config.yaml
encoder_arch: "efficientnet"
model: "contrastive image-text model"
dataset: "pictures of board games with random positions, seen at a slant"
train_examples: 97500
image_size: 64
crop_scale_min: 1
horizontal_flip: true
color_jitter: 0.2
cutout: 0.4
tokenizer: "word"
vocab_size: 67
loss: "softmax"
embed_dim: 256
encoder_norm: "batchnorm"
encoder_activation: "gelu"
encoder_channel_attention: "se"
encoder_drop_path: 0.2
encoder_depths: [3, 6, 3]
encoder_kernel_size: 3
encoder_stem: "single"
encoder_expansion: 3
encoder_widths: [40, 64, 120]
text_encoder_causal: true
text_encoder_width: 256
text_encoder_layers: 8
text_encoder_norm: "rmsnorm"
text_encoder_norm_position: "pre"
text_encoder_activation: "gelu_tanh"
text_encoder_mlp_ratio: 3
text_encoder_head_dim: 64
text_encoder_fused_qkv: true
text_encoder_bias: "none"
text_encoder_qk_norm: false
text_encoder_parallel_block: false
text_encoder_inner_norm: false
text_encoder_drop_path: 0.15
text_encoder_positions: "learned"
init: "torch_default"
residual_init: "zero_last"
optimizer: "muon"
muon_scale: "spectral"
lr: 0.013
momentum: 0.9
nesterov: true
orthogonalizer: "polar_express"
adamw_lr_other_params: 0.0015
gradient_noise: 0.1
steps: 12300
batch_size: 256
epochs: 32.3
lr_schedule: "poly"
final_lr_fraction: 0.05
warmup_steps: 360
weight_decay: 0.03
adamw_weight_decay_other_params: 0
Rows from block 5 of the text encoder, named by matrix and row number. Rows with one number belong to one attention dimension. Each number is 500 + 50 x the weight over its row's rms, rounded and kept within 0 to 999. All counts start at 0. Numbers have three digits each. After the name is the row's rms in percent of the matrix's.
# v: attention query, key and value (stacked) (text_encoder.blocks.5.attn.qkv.weight, 768x256, the v third), inputs 86-171
# proj: attention output (text_encoder.blocks.5.attn.proj.weight, 256x256, transposed), outputs 86-171
v.20 095:473422436608429467464577536559599503537539547448424549431459468485535471489455488464532532527507493533565486504498510486515481490454451547576465521505479480473517513545426482424486501373553515519434491484455459435511556594439582399436464499546475493481478514
v.21 095:448501485529516395530586542523489485503618535633584489516422487463527509452547528439465380500390482524478378508614514509583500459535496472578484505567650400499568465559400464487455451496483412438492426468558526567462450419486449479500532509528480457497503517
v.22 100:427419593545533463630470469541489478648578434418496545420477421502440471482504550433512540489565525519474473467562544567457494569565562547531545487482487556454473451560496408469545435504600530589536559559486533448401531494541442522534522418536569485500541523
v.23 101:504578452460499495466491493490522535498527461454429516473471540485471534505450605479397451564491431468517515501515562480499505465471447425501644389567547463494442508596569562533443521419597538469442504491509474546472565461429451635634570516470439498555538568
v.24 091:406418596418596486418505420507470493518462539468501566528589473475501385535493461478457526488484602477498518517496467562436486441470462491501447537455492499626484522447552493451450572549491485449572442541499496510610483476565460497490555436465504565543484371
v.25 100:475557500440493487488500463612519447516398446553471495499530502592492521500494529417501481583421485529475445444486560471488489505439485507531514529577546508503432526440490494472584529600416488546472479389436565553366423592523545521540480547532591462557542549
v.26 099:489527470435444561524559539524540638474540445516510518488414447586559506525494467449480528547477478492496521573553491516402593454587529558453420506504502448419574494495455586444509440473524482475471563544415470479529537599609534469534433498403471475565501530
v.27 100:499494499413464438493559464514531517594567484588513520486534421490612514522466601477529589481504485491410530492489459543489507501507559509487481521566618454495537496446468430505492543438497614421466474414552479620445460504574465479474471491511436564502492422
v.28 093:522500418467562535549507537392510530485474449502475494457457475446446517523517503442560462507461580516497551466509528441512514468438527423461481448521453480431484439606626519494611480468502446417508482504520572405496427478488433520527519403498464486491449574
v.29 101:570499494489606484467467494564501511558481508591478527471536510564451515515502405519494488464587478510552489476449458496490488578552482473522501455388408498496452556515519458465502496507526534442496616525497491470557426441459497491532502496475540421479425466
v.30 101:446528474471491529507571442446370530516539511524517427454545522436451521477546521457556470527599495445493564453510557445457487500457483463536515616588512456469485499463503506590582465510528519502433459472565538456476488530425513542442533419384426424481532513
v.31 095:508548505506429491452496506511534430454497526479563491567471497524506449469461437554493518494582471538532534428542558441670524474444519523477417441374429433482605578444470387481504429482382469548584533545480470534539470479561488522541657454484547525555428405
v.32 102:515542430502447523509437519594421569452458479558522499427491509551442567530461590472558449537521469336443459444502564483481517467526474486529603430492523476469497518472385581503503471453525457512606646557496472414547489470486394560533492466393557444521422538
v.33 104:464454515572514538505546468506450548437549531483540471560479435522441532429457475440544463501585451454600486506459485528535437483540462518489439556463456557446506374474508486568502467504551509509553569592492480571546416522538552475562427494452496503488555554
v.34 096:523509524471511485541476526489427435473514453510508422513506516501438505524503519555489500535557453507541438439555444397428524568536523478528513519493465445533479561544478495523454505486578467496521453499559509488469441428472562414484425517449459517406570565
v.35 104:496545576424501496436553452468545592534430575434516486498507517467580562477497449483496475484495531528463475512488581553539545506441546495558495478549521552465517410416503576474475521561474504513500538356425581413446530569428469488588479520473544547635530524
v.36 098:471502575460507472484452413536551520550528599524501598473495528487548477433570466529445490521500546591478571560508486397564358458490532451490560578473466473497467497445518432574421495536534481542533598542529494606528538492492465539492588508450517571621571511
v.37 101:589456433464459431394524569568494508449426506515496583476473579510405620539522471459389459468520423486517482496367427561492487566544540457531441488504431474547509539551556473576504497572455610601476469508426535530406421428486496437505540549455477470508576455
v.38 098:541538553451460547495520511455527514456561514570482425432440494475498436511535477528585615502513548570521479429516452449475434545460562543494461455506456514493466477462548568532539454541474443536469520470379607458565325515517512608573571558550518564447511566
v.39 102:515452498484565453520424601525488506428499523436543501550526478564511442448528535513450431565490489494414433600535444567402472542549592467484486520470474575531529483456412606526403495476482507485526528582517439553536597476449533464474426474464537418554538463
v.40 099:523463480524522497429466475462473494419497483494558489476534545429539467519523519451437633501527407514529507478528428542486571503458497515510513460473453531533558511480462539362544496530391519436463547567469509410518503523485511516517479526474500498533503458
v.41 100:529563550520507526450452547543508531475509559457452574453551414457463546533414418553425575542474519500487527598528553535509457552525508531524373457519471512451494459564521403451547589522454543517573482518495511534516516511505538512482561479510493525454502457
v.42 094:433499471509473513512509442408413446526500582477457502479546563523497534432447461466579480460559523467484450584532403476535531516547402543446409530558485537467508476422590569490538506437466462513624487474431507479495487373528513562484517431512469450520510496
v.43 102:500521456453495478486452392542541481568466521390476594477537566493521489601549536422518547496511509464490590383480495492411493515448492516513524461533601499516524478391525458462603615411458570508517517474501499528575537510518446433518486537487608529518510544
v.44 102:444538531450538491428564498540460522489581487437545471504495531462473588560494459542465470457512518491556529535475535580617497446455412542490556403448489478454512538504546481493459458559588543518524406556545549534513464514514459499488589587458558522488531473
v.45 098:503498482550498433591485508419531479578523443521587524498514515515501518485542457464525597472471539467513576422457539458511499439536558427454557534508532533510474457480533526582500538540522443527470522544550413484426559457491531545535559552562495429531543450
v.46 099:548509533502402422501557569431514626600484476480589603543531472516533529517430505463552497437443458428533472415466503494465487534487535476540548505484446567465413523505377567631611541455559425514543467538486459496494388543467494513558435434577586500461511551
v.47 102:486507440528495557456559537408586402455448544512531596473463517500406524460531457502548498517609456508451388578568547572542428583462504499501480422410418485480464525559563476529531519511529514546448429477429490440422482427491445507491458508527498514501560503
v.48 105:461533498535510522528376564466488491531539556488480492533519481483474561512455465518419557543490496463496501562518488512480528525476448537434411529569431446512526451505594543536488561428542553529509535469451423589534511540492506535408528545502486489594609458
v.49 101:482445445457497510515544553507475542520493485463466466511518467510376644457466538527448508490589371526523542507588504430473499505500475584513543452569517477505423536409467417455551521518500484479480505482515462564521463509476453452508436594520491458514478491
v.50 097:469558520553518560554601471463539463506498553428498471535547481559483484471424547549487480543547423484529507485538417482501508509542610534569504484489466401449535452466453591551486498544512489511474528493552589592484535550560551449481449482556557487434589455
v.51 106:477550593545471467489461488531497563597579525496574373548448500588445491445478537551464535514562453547466558508462497518480419508551547515536419518494486423475495544533401425462520502482460498496589462577490547486518592580529423492426584466444552504540455460
v.52 096:478525405528468493472475535422488467583485544466393482544460487540516487493606480487543469436477460535514476529453502430511466396535456387427430493452578471550591603500578487540443538540443602564543559460527478536436481614447514494579481505428489447453559484
v.53 100:495558512486476514572553479511501574628462517551458489496415525443489515513532529557439608478523469422538486535488434647529491420483594478560448479507423372553482550526383515529447529614456487543391552547529505514489529508482598547568457539514459442546527467
v.54 093:539511443406512594480474524410444509434579501453479544456526487602518442485487492479517528416529524515477568446430499500520598515540487548469451457463592583585471495454509458398520490508537469507503435504455471441486495460489503503553484410460421591537530491
v.55 093:481451482525479490470541492482474474534542512553510479417481429531466535439481516455462513550442563486510589487419497535583509521446491462474475481518452577499472515498461490509501404482475442526516577462366453493523590562477532546592400444453498471492417485
v.56 113:418531620557474513452577541536472528528512546485451445458562497564528510573517521609447554465495522493479486581522482469460548547496508473534513530455542481526582455466458468445449586492495564507471487487562509472527549503418526490474425440464459457534447494
v.57 098:482488518409534461564509470528533510520589573533518463532542442495606512533530513516365376486462513495529520440567463504496522520393408539442502497462494553512463433562438466541496530458540468556475546477456482602498441469539447452566459579500480458511524468
v.58 098:442534376546548463530538497402517449544496593562521519578494587494467500427608542483569465495459518560495562380561461514544393510531511598493573549530532562559556533480425530534489557517540532418560618453473432522536540464501468527558523433563488516480575451
v.59 105:493514399491505544563504438503560550548533471489531502516564492471543487516463441449568510482513434514531437504456518461571545558515498481448468350468497616533531519501510540580550509484441570476466491480449532511545567525524459507476498495488543486456475573
v.60 096:491510575506532559424457558505559543564514496482451517473540492563492434506456449487462471500536475517553470520544469545464503434454434622528517460547517411584492421643473511588388433455495398507524517448447396577450519503566595474416509487489571572565484510
v.61 098:505546442480572492466526522444449516440471473530482557557461514536516508453465500496456592461512521513436563516469502502588544500514537518574405517558490439503591488511501519433534540513412502510483476539444582422518411515632536448561401517487451477517417531
v.62 100:561453704471527556463521525545536499568468415473495507512494439453531547503473471525481414460476463535438558521441422476527446483559589485581461498469429503434458534518509569502510469501495590538475506483533483497513564485513607503471534470559507460545465468
v.63 104:524530551436464543441459465453531453547529511505541485499499430501540461544482473516434446438494496533427408465515536528504499494498484476507448448548545460392494445488470472538545503399513517518530400485529471536467495455466470640375513568471444410518471478
v.64 096:584474417498513396366537519576613537511465463464483449497485546489424602488550518472414461531552445444480511514512441499552500480568500569547445529570472473458438513527534489475535495489502542480547628486604473531585545537516551504421476511444518516508533482
v.65 098:497373473438458475493609432392495503433501417464536492431547529531562547523497552469450459456440528529523595436561502506470520486519486465439490454557525449548497431490545402426511469455450579471456455466357437483483546462491466531561585470464490494451368555
v.66 096:488436431458446475513508573562500564473509495430456546421486453480448463485597430530468562498445488536567502438411456476512549563525456572434526461520457482461482450592458560511479455501418483524594487516458467573580478506564497512469438444397407510405546427
v.67 103:491480501499508496529468377527510570579532510480488459443519441536572387456493592464525427383572511598491528465499460521424604579469487506455578524396518472481401499465518592441471580502628384476512457455441472568514391520439606500399496469510486427540510555
v.68 095:473507474466466457499570495522470531508485527499506495558577555390496518495573540506422463546482551437554465516545561516538523440568519504476383500491470541480491533545483470570478538571552470486510518541467480435635449509369563534536564500441595548515533472
v.69 104:477544499538563497512499479464512458503490574493463527425499409505393559502521523503464438514521386501516465462463493452487518460495471424545508450513463467598510507438443457440477420520454434478513454578506494549476467524494424462503438530527594486498462459
v.70 096:490493404513524520461500595448418432526519496535448483549492512560517535475494564548402524474449508488485425487572463493459456482452520558445410527479454483579420486411424518532570445543485466470527479501564436574401510558530497405471567519532518580482440491
v.71 103:476562630497589497497502508450508495562490481603485518558531481487460567365503439386540452501498494444525558447473492547483552615584499456591540455533460514613491393541471501443501562419443452466384507577459508391523413506473507493498495482523641432493472473
v.72 098:560554529484518419455483510484550550510572515442442512507523487422510488451473498450494520457549482473568435556472491481546587534510553475533489534554593409503545475471481556487462573559474438513509482388582480433513488462461481488626473524491564497485491546
v.73 107:571475517495529418537539482530453481437538398541507599552518531504457508462472422631404548558536468453543513476555430450522570505541480557526444486533537546544457572489514520535518405533444389439531556553503481439437474438528573458523490466548420535506545524
v.74 101:550457569524473504430483516433557553470489551481471399550558546499561575471517482526471568527585513456411528573580473588528472471547482508489479470538464502560638545461562536531473497538471474536527562528534518372442542475602573389459592444462580533506528536
v.75 096:439518499430453582433520480634574561408543496509594522466411490582474506536505416573454490505511467558482520535413450541469516482608422543501451499429629471520548530507519482423415497466435498507547463580532483464447524554539486500548451519459535493505430540
v.76 093:469560534431496535425500473487451435436529486468433551498541433470499619473413496541525477557561432460438482403615554545564570530540538480519443462571464438616469573542512565580526504478527495461497461467521480487497455561438443516473491434488609444578505544
v.77 102:570562450468504490500482500486485447472459451472567396492509472519554563518502605414486447508568455464578529498569564533342532570490510586583479441521512513506462404569449534516428417483436442552404483485482454621516470501456594517566514439534580528575497527
v.78 104:512453486448563442580539475566537502467489481532528484460442480525489567500443476503570550534431474560501585490609442466438420516473500436478481516411444442485453547514456429440489481544611488546540520460400436529462480468441438394469513561440550485490468549
v.79 102:439476532458483595559524540500493517502563472490580442460500483499437507506541434511548422492529551540440383573451498612452449534525498568551598453454470514471460579502410429447488500499558447507441400531454566504445510549521481503513439548507500437605566418
v.80 101:485574464489480486490548457403576473508443433507513463473509429547496492499466458495506434566592540406469379481492504487568546461553477506463535444475597559409557563485482528448492492636475466450431560483542484471465479498563493481536555445514460504569445482
v.81 103:487516595459433408497461540460462393536542442476534478532494499480465553443376486470492485438401487479512555545454559533455507483472467491490549486555425511475539469416532403503412472471463424447445504489505501457494461528563538486473382551507521488563544507
v.82 096:608429451452561424415530458427499536490432437462577451513540495525414563474533520518513510466552511485600535551457520483434580493541565600538509538476525492433579507481474464565436501510546505411549495479497417479431531468459522497472623526395520412528498426
v.83 094:478472467472464526480395553530413539563566527453509578355559512491397463461454440469536549479519478466418433463504487544409542472563565578487562499470463504518479520600434487440568513553527502520407558583461391483557574540492410498517571468504495505528570522
v.84 103:396459462528498562535516553553486525476534496553542569475497560480548560481528584446369566568471509495448493498492444606436516516548518446532535590527463431504641580534529558581543556504534379571528447497398461538531464465499437475456645499526506522512624462
v.85 104:460445597472460519342505427499514493520376466523521596460478444530512514463497511528460535454484549505550536467433462533444527533477484413510456457465543513541589444425590510455509479610473515472498536572518493528403561488491478497536460488437504552530436506
v.86 097:524502505388455540527494528479472485591521463458508391487549477526488402525415563506485544473517585591453458441450410507590424435454436520456462497538399566522453508450536545509506542461464554472488437487447490524513434699461473582426548492584523582447543457
v.87 094:441517537475473445472523470531484491459457431546601468471565489463561415424519405527493482527550494492592462441472484437500573469496552551499526609427547487464489495586551452486596462526571520423580489580495463573534451560511554480535502573466457506518495464
v.88 104:542483494590484550483420549482558487554486504484480479472513591420431491437448468515491490473544407472468490532464541568452483379446444529525456537539524576505517520505441514517506523577520470392500473579518406475472472510482504396515512513482441444538372474
v.89 102:568521558502429565504461478471537549585441505464515439448462525481474622435465492552529504503498566500531522567527482505428574461498544479601532550472496539513610523480560444556509501492532483493476544570400474467561421504493556563571441424420545516552493409
v.90 098:420425508491454357404607485393518512431408551481572490442518510476444513521428468436511541493473495518429462546503453539470565439508454424515444463409525544542525457396566434443459522407563467509452579500450430516433498482504499553502452540553555509508514482
v.91 098:496504596495488472489525513493419507548450480503518587507476394507529484479426541524539419468446548504571540463577622522517431447469518556543461540491462433475550598431459411520474402520612534507470458543452487588528537515547486531433471452481492383449504494
proj.20 103:526587526507541462498443487467410464584562427537518456456517444548542480430462554511470415527524487464499441524490474488469478597502495504507539491446490489613441411532418470505502505523443534481622501460451495497433499529526483593480413483512504461552468485
proj.21 100:472563539501578465539486532519531513451525539533544472496435464568473493479539530508473490545523450537534445457440570537575390527491500444444458507482335546440506472455469551489500508528495446436535553461494489521559452458503436515437495424481523405480466644
proj.22 101:537442503408463536456498526411460564501505449460364550518562586467555523523450522474463446514422370449511554441518508446441550524606507468514411460606449459406502452517515471485511455459488479569436494548556581510451567609533510554616480511455619433423496507
proj.23 100:467515503555531540527422469582494553487434528548483433583464524484490514469466446570572513377457565587562460519557510514508533492523457388461498410468587565549477479466525509559519476489478469568508513436513540499543497480602447455496388386418469536398519619
proj.24 104:524497445452464563440499459494531508500458476444427488553514443475596588515465445564528397509559505429479478433405477536484549491519590492561506457547506482430591502533474539526503604468512351587472605522555407495554559548482524478447527447491463449428467513
proj.25 102:444562524429460513457510503527495507488531547541460432534450561570540554612434503447523548588609553511396500523426552576476466430529540464459500481489467535596443551489515524551463442500510490516429501480532494465536495433474419602542515502640559584601448456
proj.26 104:541511565552569409502512429544374523561477498428513595479416557457472568523452441472558480480480517445504543568521467553506509497555448606468522481493534434554459558514497519506519525548482536538580410533552425490423482550524484443483491565453434481484436530
proj.27 096:489548509495458427473472501470508524424490504544593542539519561532570436471469547559513509539427499540500508406541459432548444457441421529424509505531526458638491489531462462476442485540500536535481434440492431522560403451483472561367516490433476533503506457
proj.28 097:548486445466536458565482617436510436484515555548481480497430363471439471558469569615562476445524479485510482425564466464405472429453514577523506500446515447430557439545550456511636486608541516466442391502447528574472476473472497461500512561555523438567509424
proj.29 096:547595463518450513580424393500474474445440586549492451560467567489459545397432496581501437632477489464493502456442526538484456457540534460500430478453497467371514498437544483524648530502480444597524480542491602538492578509500533455459449474440481506563552488
proj.30 104:507491497438527546462501420499506450511524520481496453634460485481444548468510534515463446469391390524545464444481519466584576623600548511413436543532499533488478525475493374432441563509435510526539531456453496527491535472555470493525451562542499528498486536
proj.31 095:540522499485495445550482507495524530554505451533448572490471493550527493474447481443490534366544544457515414511543478477419445579581596518512522476553520591434415479541530445500516416493505513510514456445565468447449566551485409468527583487520511539567520527
proj.32 114:448384470450559485550442517480431554517427590530507528510458421415500430389488495481390566527461514469521479554530520451461551545490553452479458482526451489444514527496528502392501548559439507494445499550480535491541553468510558501454424464487640501549440536
proj.33 108:566474604462452417460440490446594539594527556536449378453538440483503516552498431506529518517510440411557459465489564478559489477511452524525500569524489540520495436492573482547436486512487454398536358547500470581442461510473560518464494582544414523498431414
proj.34 091:534491522482495440519478462522441506551481503537409530493506540510654540574540529484417464439480451423495611562463509469542440465515459476492574532460452541473507359409459541503455503441523421423487457511532490563550414451537463500488409482527530444502516537
proj.35 103:474467451539536523406512511535502611501508381510526475504563598380432529565504572417535546533506485573529471422509421438498481415547586525444454474551524425516498485530435514515496574417593444450454487463468475563442523560451469425537542495607425459468589478
proj.36 097:478486484508531542506456517534538490510510510502518609436519491537544478490462404548511497567467449516497443454480430565488516490520492450469427543528412493556462465514495472501520515475512521543563418528482569508529506409486459473513459472561500472610510467
proj.37 095:581414546539557489484428373496473459425459508553433508559555475551540578489453471494459527562513508474530537589485501566536416463516491504410518492406579440461479500514476539485459435521473598485488421409459485501489534452513484422506478505534502516551566555
proj.38 107:466509507495521543476402537454491438502387450543590496521464505532477546415476464557451530480429516484567453465517513527500412532546526526525575460526501464509465479459454519468560497470442546517498610415431544523460495506483474463361441578400420515462471482
proj.39 093:517519397492512495447546560527463471500552633518486449551535476498516549505491537477401478506423502496530418389563542510468549419460503506521541507502466484435479480511409466577542504478501512522547480527555611499417415543546544535448430445474473381433421492
proj.40 104:567507519565495472553594443529392474553572486489529549539355431583454522520504474475440459463491518445571517447522443449496505542487538450480459492531488491392476489409559490559623491450529591545426503484405432478464504411554474530478463570428445448529467463
proj.41 106:486414442564475611462480494480508539381557438533492544532529530537515478461578428494421500450454530532583627520535463529527481470454468591463545464390569597447481551488542385428462556463427577456442545524517410488461560510508486498458593532511444473405523433
proj.42 100:484558450461539482516477537543471530449520503409456613494441595466514523454507444420447495502403456514536494549550449459471548495464463512431361453520490521444543544531432516542484500431525445491472481414433458464469527553520430437502536520430510452465527493
proj.43 100:567494532547519514478434445561486562493554575443505490519592429485489514530605450577432518435496499512534509521470476572600470438478433486423457547481463505460492623536487530533438506503500480449586545487547447515570504512486567557626471514423524520522543506
proj.44 111:501544527529620520498446486570472500510450538398508523511572466516462508498559576466593476537551498571452522558451424489490473498547585489507598510560498387475469541567484422527516435474457467450422344487553478505520523570535509457519541411522462461430538571
proj.45 104:481448500553518512534433532495524421583566483462562499514535461532452471520520498551461528465446549497477497465585509575412462422510496556423535460545486476519377498518563525488552422517578455491452570548486488529513492506571391465552547509470519526449521510
proj.46 092:595505512482507537550418567505573454512461563490514539502546502560485581454560439554586513445440444450546463520435494556533494493485502521576515506521522543507606466440560447503496601446608463562479463425487570410525552511418462535507625570491489541473457458
proj.47 099:589493577466469567412572466441426534433495457446520438478556378406465469419514477519624601550464525574480569460526452472558460569526549490438424507582494492540385525469552593491554415563486509528461500506578549454521471458455512556522491543469466491478493498
proj.48 102:480525409577478487523607433403375455577581465496462449503412558476490551447515494443454403445512546477639443416430507473416399536520568486542509539447481498596462541508532551436575478518537526496468518485458539492431531550456535487498465524553563462418407515
proj.49 098:502527485499526404458529536554498471582351467492565384548498422481474536502533493529549451457530454499445440493479595531509485500502588416493578548482518535513478545503662590582535462521570543467420488598489500520588581580558447573480493441486601553547491610
proj.50 102:553571447475464455577450501466488519486540561475440503493483379431515458465519536490511493539478480409560439506560514529426391441494453494394529442540520496486524412571530537456461533498583554569525521421530446551458538539442521419430484612510536585509545562
proj.51 101:479349472521513483534454585494474569482452483563495426560570496550475490499535516513502400380476556421512438416507581506497397484504560487506493533465559597454413487503497482536490490467523447507453475526512468583443511523468583525508542490470503571501529508
proj.52 105:480460431532514442525449519544547432525482452524469469445504478485535483397500555512560547399483516451482446508535437431435489554571404456449517436646535503487479461417531593484517437508485409509430545496450518480479488410458566503489582532522573530501424529
proj.53 097:577498534489492492427503574604547526593484497521473524517472505583637540492517500451482467519459499489476505435496449532430465536464549442462565439522610496552604465401500429390519529516555491420518542511520478441453498431509540526379606525539491528466360544
proj.54 095:506449553470552531542562493510405529512520468450529504602506620482462435571495560526514442505476485513548546494409454566478491489520473553470544515539477516539494577575527476488527477534449562521420362492425533535472499498515478531525432503554520466563516510
proj.55 094:494609433514464531467497532503512514463549502487562576490526516505458458520542354589583479476463503483459454461520449527550531498534596497483464581464483490473530479428446574546478501591538528547490463415400459468502550418504501536525477479514533372448574459
proj.56 097:532539439507550489467439471567583467462512531473566456544458424421512579483549538529497566453501516490470443552486522491532511543514496486531501470501393509399450348437441522453452538477545503525461597501604505477512532495465417516456544592476505503550426502
proj.57 103:539459456393484525401500495473482350558505541535493533522512407448508483518470432528481476497530542533436565490561508448574436536584533434559446533551550524553539402454517512505477391493551590462504482534538521495530501580524489495489534555463536473494515473
proj.58 098:469537470473512460480534477546466555527475531596482542451471535561535481451445497497419529542610527540442465535503392452453464478501470594471512490509535500543546522488476471519520494497448477511558442461426481546506405548542466580540542548481508472425475477
proj.59 105:472465595478504432579560542469558456391535470457482534487579502491571644488460477479493467468408461549520597535513514557527475589510478587484583502411565497514457550509406445563447451488455584471455489586506562560470534423507568580535531598506509414513504377
proj.60 098:546546517615570434412486548491501550506471541546419508554518564426506476507576384575436532498538588570513466475438460481557461506507510541458557433487501548418399538445534538471527467456541589589515516485430555469458447580520544451441528425467425564451422489
proj.61 100:445484426533456419473502527440479411442506549541547543461516577468501431449526537580493477413566496472482490513436520499592489469651490546513428519440409500514466470518516571511470468627445525470433478577550480503477385550488518450430469424518519432569554487
proj.62 109:495491492464514484424421556518493487505469509519581554452493438562386442450478563432567545533456531489562477541376450555410556539499478479471554452541542563572490493506545428510533516531605499549537489523465461462526463579531517478507436447464565359454502641
proj.63 097:524500551519457462444416450476569482591511515509480495479504516544452483488472477548403538477474479485567485437485502550507527554592425503481477503516475484448470472567450467487496441493482432521501458478391518514520529455434533602431609428578473431401520454
proj.64 103:619526448452491561612443598411512485538448558582533567546477554539472534590460530578483452459472517453560480465475574441460389549516583493506525506437440440510539474564561491454450461506473408596474427503541544531451504470519511534474493466450529440526484504
proj.65 097:518458463572450517448527431539439437509487551499512489417379595470477546443486461466518564443575517459454398495426476578491470555544427501459530638456621502483582497483481537557522603563423489504580549555548621493594470550508525451492550562549516514530448556
proj.66 104:490592417464544449441435495518443554510456554449475502533493526537439615576502390502495488528485450478481586523490474546473472548516481538472465417506522517526462517481546502565462484483467493566513524437509522458562440491587451487454467486535460539580408458
proj.67 101:435503426602530418475491547575525535600487482469552510508494516483562548493503522667480441468405443512439436390411436474483601605486484492453464512450476571486461430458496523494479456492434544476531473470451403636534489498541516544456568538482585584497455403
proj.68 099:455434493488420519478545451466511517466437412569504556484451582464532475518535566535570439476485456519468534443530511526482494486420503471538497538467437580575554400487465508468507534518538485550544566517411492417461531564517480563413474479444529475509570452
proj.69 103:520525535525585408528551565475363453561504472455417552513419508490547524519456483430541626520603540520552478558504520515544554488464462479501478507448402523572553337627540555532534457572513468453480422487523468548419464449500454585547575522541497540532412469
proj.70 101:460518444492539468481459367469514562481464630426471450561505507522461528362489499501545637540529444422545487500543475518511480376567454416494478468496547485568460447530517599543535529566632413503502488497484550479437559474567424444506512465481480523534498564
proj.71 098:411524512659400507531524501484511575486508386447523570444582567524455433473497536532503445605532429447473490522522517519500539570536466512498520488527458500550528378523547555541516497520501577464459539506488450556578514469481473516519532524542502478554517454
proj.72 102:505543487479447494484498489460456556578482515479384485501510495527479536552485488504419535463505400473490513526535545528563486479464490520606498596454543469582565453601533559490511568506425427476487445468445456503546478515486421484496570577483501442509461487
proj.73 106:527472467535504554503526398602480466530552506576419494547480527453484434470481401477489436472523445549507592432556578564536477396526610595554572379445588471466491514596443504480493550474524443532517492501650568494468466473521488496538490517518514473486516472
proj.74 096:530500625496505578438487588460470499537611496513429549446496536544443465548548451472468504540549521585451556465589470533512506540496484453510531574492422554518521516466527486484483555523535468537404479535525511550514498462428559429466529459521488489532547429
proj.75 098:418465464433442507525494492490450463548558411524474487523432578446468463499538481517540464552421478538527529525577501437509514508502550469521492493541510539540528533509522490595479448477541400453384520513487523468464561477464522534457441509617534475458625517
proj.76 105:491478580562464520499394431527470459570641534550547470515529479520517458533528402479533494541456506455490437583423492449444557450521467445414469512467480456463535547615474522500475572402439500548521472376497495492546563479466497519475501511484492592511525531
proj.77 104:555474509525475579530483517527540452552489539453574472420552448584577617535504477503458552527561510509517516513485514542453437458540617529526480417508552589497569554512441476505486509547481524514470498567495549538441585565465457435510436452496498619464487527
proj.78 096:445540483458450562465494459549449534640440537554469435477535429576525629508481633476544483487428436476480348538462467630530514440533484456474524548448531497582494477411467519508452467533445493481539416493469516574479568551548445503500500543521451487499524482
proj.79 102:467389569479458461551419450399510489501498481380466442408540509488537506457525511563459556468509534473511463515526463530547518485481502555587460495537491518575479506575572513529467467471416543561476374490436533581561453538436510506586481535468452551445538464
proj.80 096:433460465455477555432487575580434478525496544508378462520513520410528593479580471499564433487583505466554458449578444491523521448566540494565512436494524419507541468571513513531526419515554465559474486466470588542549460465460486487420414515447468547538523472
proj.81 104:456479522498495393509533482517427540524404500453511510535479454567508455469472547497508493529552550486453417479419607543565583600440521513481441537528542453432513434445422483546562519527530455467455495415593496588554489440488458510549583569508542396454536488
proj.82 101:568484474565571485499488491468497537399541521553502435544508391531551489533532466482502552525451491450452500528441557529568528421520545443545444490547544483516458590481551532523467522467580501512493447548527558524499485423515525592527440541548542532469541496
proj.83 087:539420587557497472523463536475431413411491408497444476499545580485490493514464465428476505587572449424443502518500597496478465453452447593567472565491524462466433489590539519535530490423513558604532466407516463552485486549477491462409518518451549528475461551
proj.84 095:534533418570523544460520434513477563491515482464395555472525643567582448551471531484474447495547496479555546556522525464511460559533482509478553484566461436446403559501497551529442560477451607398488454489579589565496430508481546533627484580476497554495523620
proj.85 096:520439425516462431503532456545508493551550544504469459530470533502489449558539534588431571408459441452437498473437495416561525443454443566534448516432592396554603426624507534449515468438543478488506501501384522488528428551482554471509480528566523478508502460
proj.86 096:502505646470525435562492459409487560502573426526555419479458490549442457513507456564559423475511464478542531466532535578502567590499440486512486519483437488561530466509521530546461449442483484510490460426537448533571421484536449529399478455477544503422569469
proj.87 107:537552542496497572475483486510384494541504502485422542455531456410551537507506494524495570434352563541484498523524468601486494497511499510399446448582464499412475542541552551544505482527535501521489439620528491484475424542515565444468492548462533554552528512
proj.88 097:501566515490510546525491484526522447457533531547449553510492453497530444620648499450520419501494486515430514408556470642523486549516475528495460521575517480564469552516480551525451472564523548497503544440548561519496446522459453477521530403439524580583461496
proj.89 098:398571509503450582502547522589461516469524493573528616484565473508440439418566485554409445608599543583551606506483463450426467466553505478436493567521512422491436488486457485464554584484433467495502444547488520472470494450534496469519489454475467547508563489
proj.90 103:497536475535569592488533497532533458563449522458533568498499432475575588453657529481510561494521430492474521504480459485447445576470452499515454496593491488507588441603476487520516495441532483434441519513444565393598481417474545630429534532495501494613515515
proj.91 109:473566520507495468522528494591466576502421561524456532488583573571434518462472490404467583529486492548479397492515618487498533465455524460500438496542393529492400509572317522475570578557450506483424480506453532530533466543485456488494566405380494480462438527